A small multi-label image tagger, trained from scratch.
Training: 11000 steps, batches of 256.
Rows from block 6 of a small multi-label image tagger, named by matrix and row number. Rows with one number belong to one channel. Each number is 500 + 25 x the weight over its row's rms, rounded and kept within 0 to 999. All counts start at 0. Numbers have three digits each.
After each channel's rows are labels from the 100 images, of 14848, where the channel reaches its highest value: "responds to" is what is common among them. Only what is clearly more common there than usual is listed. The data: seven-segment displays showing three digits.
# convs0: first 3x3 conv, stride 2 (model.blocks.6.convs.0.weight, 240x128x3x3, each kernel summed), inputs 0-127
# convs1: second 3x3 conv (model.blocks.6.convs.1.weight, 240x240x3x3, transposed, each kernel summed), outputs 0-119

convs0.179:490458507463520486477462516502499514496500514480431519500491506486472494518519497473471497493487498498465512481524532529495499494529499498519490493414518507530496508478501435497488488521503518473510503514483500551512480497497499481495478513479506483503487497467505488530435487496481501501500490596488489491512570495487512507501504492509484494466500562499540494497480493555539440511496
convs1.179:491496418500549511503444497481550514502544466497461507514510493520497529523470519488482481501518523573519475514525488488490506476521504466484524482468470495510489504495506499522532508501478508504483502513605484508489456509527478504535485487514509507475536501505498506495505495485493493528496505527456520487524580497485514464519476498491452525471441475480538522
responds to: the digit 6; third digit: 6; second digit: 6; first digit: 6

convs0.80:509489499493509532497523501513502497495521500505492496369506502479505567478518510494487504494583540503490479503514504488512505495509459493500474458488388527494510491513524492497461508486506480497482482494515489517493514503495498496484491478496521495503502480482525498487478500482456492496513484494448562495501499515483470482490525476503496549497493498491485534512528499504464496504497
convs1.80:504511502529522497507508484510487483513504506489504491473483493520496498508517507500479480519504502505499500505542489504493648499515509488504503498499503658490496503496499483516513500497516502512498509454520497442513499500492516569506505498513500493497501454493525500494498506494503495506496503512501519494505508531519495514478509523486519510511502500504501480
responds to: white glow; first digit: 8

convs0.199:500471514475495490498477500482508494501500507478447501504479497483475485494517497486493527495509503495462501478531522522505496487522501512498507492390520507507500503483503427487502488524496507489508493508493508519506486501503487497482482511479513481497486499449499490541432478490482493495515458599500500476522570501516513503486500487504486497479501553504553491490482486553525437513480
convs1.199:498496437500540498511453499481542516478543453506463498510507507511532516503439529487500480486492521556513482499520488494482504475505513469481514473471491505511476509488491493507535518494486504509473493526601472517483466496531481500536458484503488499483536494507498513489494485487500486505494492527458522498492559507484513461497482505499463510478437461475523529
responds to: the digit 6; second digit: 6; third digit: 6; first digit: 6

convs0.90:491505529504477528507496491501491486486547504469468472482469481515461475490509476494449508471563475514498496493500476455460534529482481465520536514521490547504503488491495469492459517469496491526483487491509507497528496501436499461463502508522507503539492479528480476482501494482528488485496464513456546478524460528507531449492487483467530504486558504509486494468495503511578487494495
convs1.90:528512527518497473497454476504515586499492496513482498476482498540552507514484516471472512498498502547474498501529523486480487498478503508480491495495521564506470508498510516490523517502485476481516481461513493440475486482533510521482464500482489507495459491484486484485474498521489464477487503512504530506465479510506477461498487490482492480504451528478508529
responds to: the digit 6; white glow; first digit: 6; second digit: 6

convs0.96:508485454475509507499484500496498465491503502493557507492496487497501482516469478498505510489532519492543500520534441456516580516488470483492492526510485464495539501498493572492480488467531541490486500498530467499492472477464505474456504496492507487514513497531490499505515487480510481507497499419514495517457451509483539514458504521494486495477495488511555487509475521488497560543512
convs1.96:457504496553465501474480478564532489503503507542547511509540510547490501549487485506506527495513473477462476452521524495513470471566473504486522460485508508477483472496491466485488514486453504505481483468477499504514485488495488527496528509489456491491474527480490504550515532572499446474494510475520502495475484530481473485476501476506519575519483484523494480
responds to: the digit 5; glare; second digit: 5; third digit: 5

convs0.14:525483500497509531512481528523482504493517507520463472346513490487500492475487514487537505487549552452468482498493497481506497528506466504470503464489446521503507491518520459498480497487497499489460504491538487515496521493522505496499499496494532481503497475460530494529499482483470488486519477506467499496494498517509461459468527481524506496494480482471483529496516489511459483510502
convs1.14:501501514516512501504499482505491449522522492495503480473502507517495499503517496503491484525502511493506489505523541515499618501498513501473515495507520672495491499502489488491495495502513497495505505462519500447519499496474506554497499507499501503504488447491529507513501518488500496505501516495483590489500512502519492509473510528495523496510489494496511491
responds to: white glow

convs0.171:435474502498534567502497496498491484407497497527483493488462450484512486499556504516451516555496480504490461520495496492509505466490487498495509475499485522507489490511441505470477478484493525507530469499497502515505501511504485511502489424492490499478493436499494510501501463457471523489473493507531481506487483536468496512473489481475465530492472487504494558486483510500494525507507
convs1.171:478556498531563468519496502489523451501471492478493488509533527511493479487524566464502477498480489501488516517499474536518541506507546504519519502496486493492512559517484544517481477505515495501500474535528472527514506505443503498495486573524499500505495502513437498487505502509546515517470498507501466523493503550533511557511498414475548482521502493475508510
responds to: white glow; third digit: 6

convs0.159:470517481499501485531485489427502489500438442529511488516516474491475502468509504519452472492518497457495505492443523512503534478497467479487497513525487506536491503487504523486507461428512503495497518529517470459502496518466476495429500514493541508515504489546462478496505487481513497471489475464503529467493458520514516515513486488467496503496477487489449500471501439484493479521503
convs1.159:513476509521481486557499456554481503465487548461471495534499525480517494510466495536527527539524462446482539462481484531504500551520466484521480498504532487448506475481492471471532501515512492520463493522486549487502456510487471517488509468465452494499440529516516509496460499514519458481493515476525467483483489502486496494510507478508503508504452487518481510
responds to: the digit 5; the digit 8; second digit: 8; third digit: 5

convs0.15:457465479470523526517503502501502498399486499506470504495485484484497501519535473535436494499474494488489462500509498468519527413492476471484516499492521514525508519494418518454495454465491494507528492509509509526486484495502509495491480476479484521452493485525511506516486515510488512483524490512523495522470492520470469514484492517487486533468474456478489519508468502493471541527510
convs1.15:490507504482539491511502503518518519506470496493518507534499537500500493494524544487518504451502525529510522515543450502540480518518529505520536526502499478489547543524512536494498473510521497501504488540519488550498533496470513517500482524518496515530523492512451527495504517525529511515506505506517421512489519544534518555540507408475511492497476491509503504
responds to: the digit 5; first digit: 5; second digit: 5

convs0.0:462486507489534549495526485506485481389485496500513514489488471494520528503555524506502511498483490509517473504502495511524527440513467499485490494500491523511513487523417522488469510475489515496546505494488501548495525487508488505486511454510491498475485478505490513497501483483501491519504500507514472482494499518468486490487506451503486557498497520505476610506476496510487505522504
convs1.0:487546492487532486531479496477505450503482507500490465496506502515496473499503536452507488493479498494509493492484478512506555488538530459508518496523477520500500537507492518522491476489507501490481472534526498533521505517473505532514493540515505481501539422477460498500498507488522500522471498527497547535501522549503501527489508451504532511543497493489487491
responds to: white glow; the digit 9; third digit: 9; first digit: 9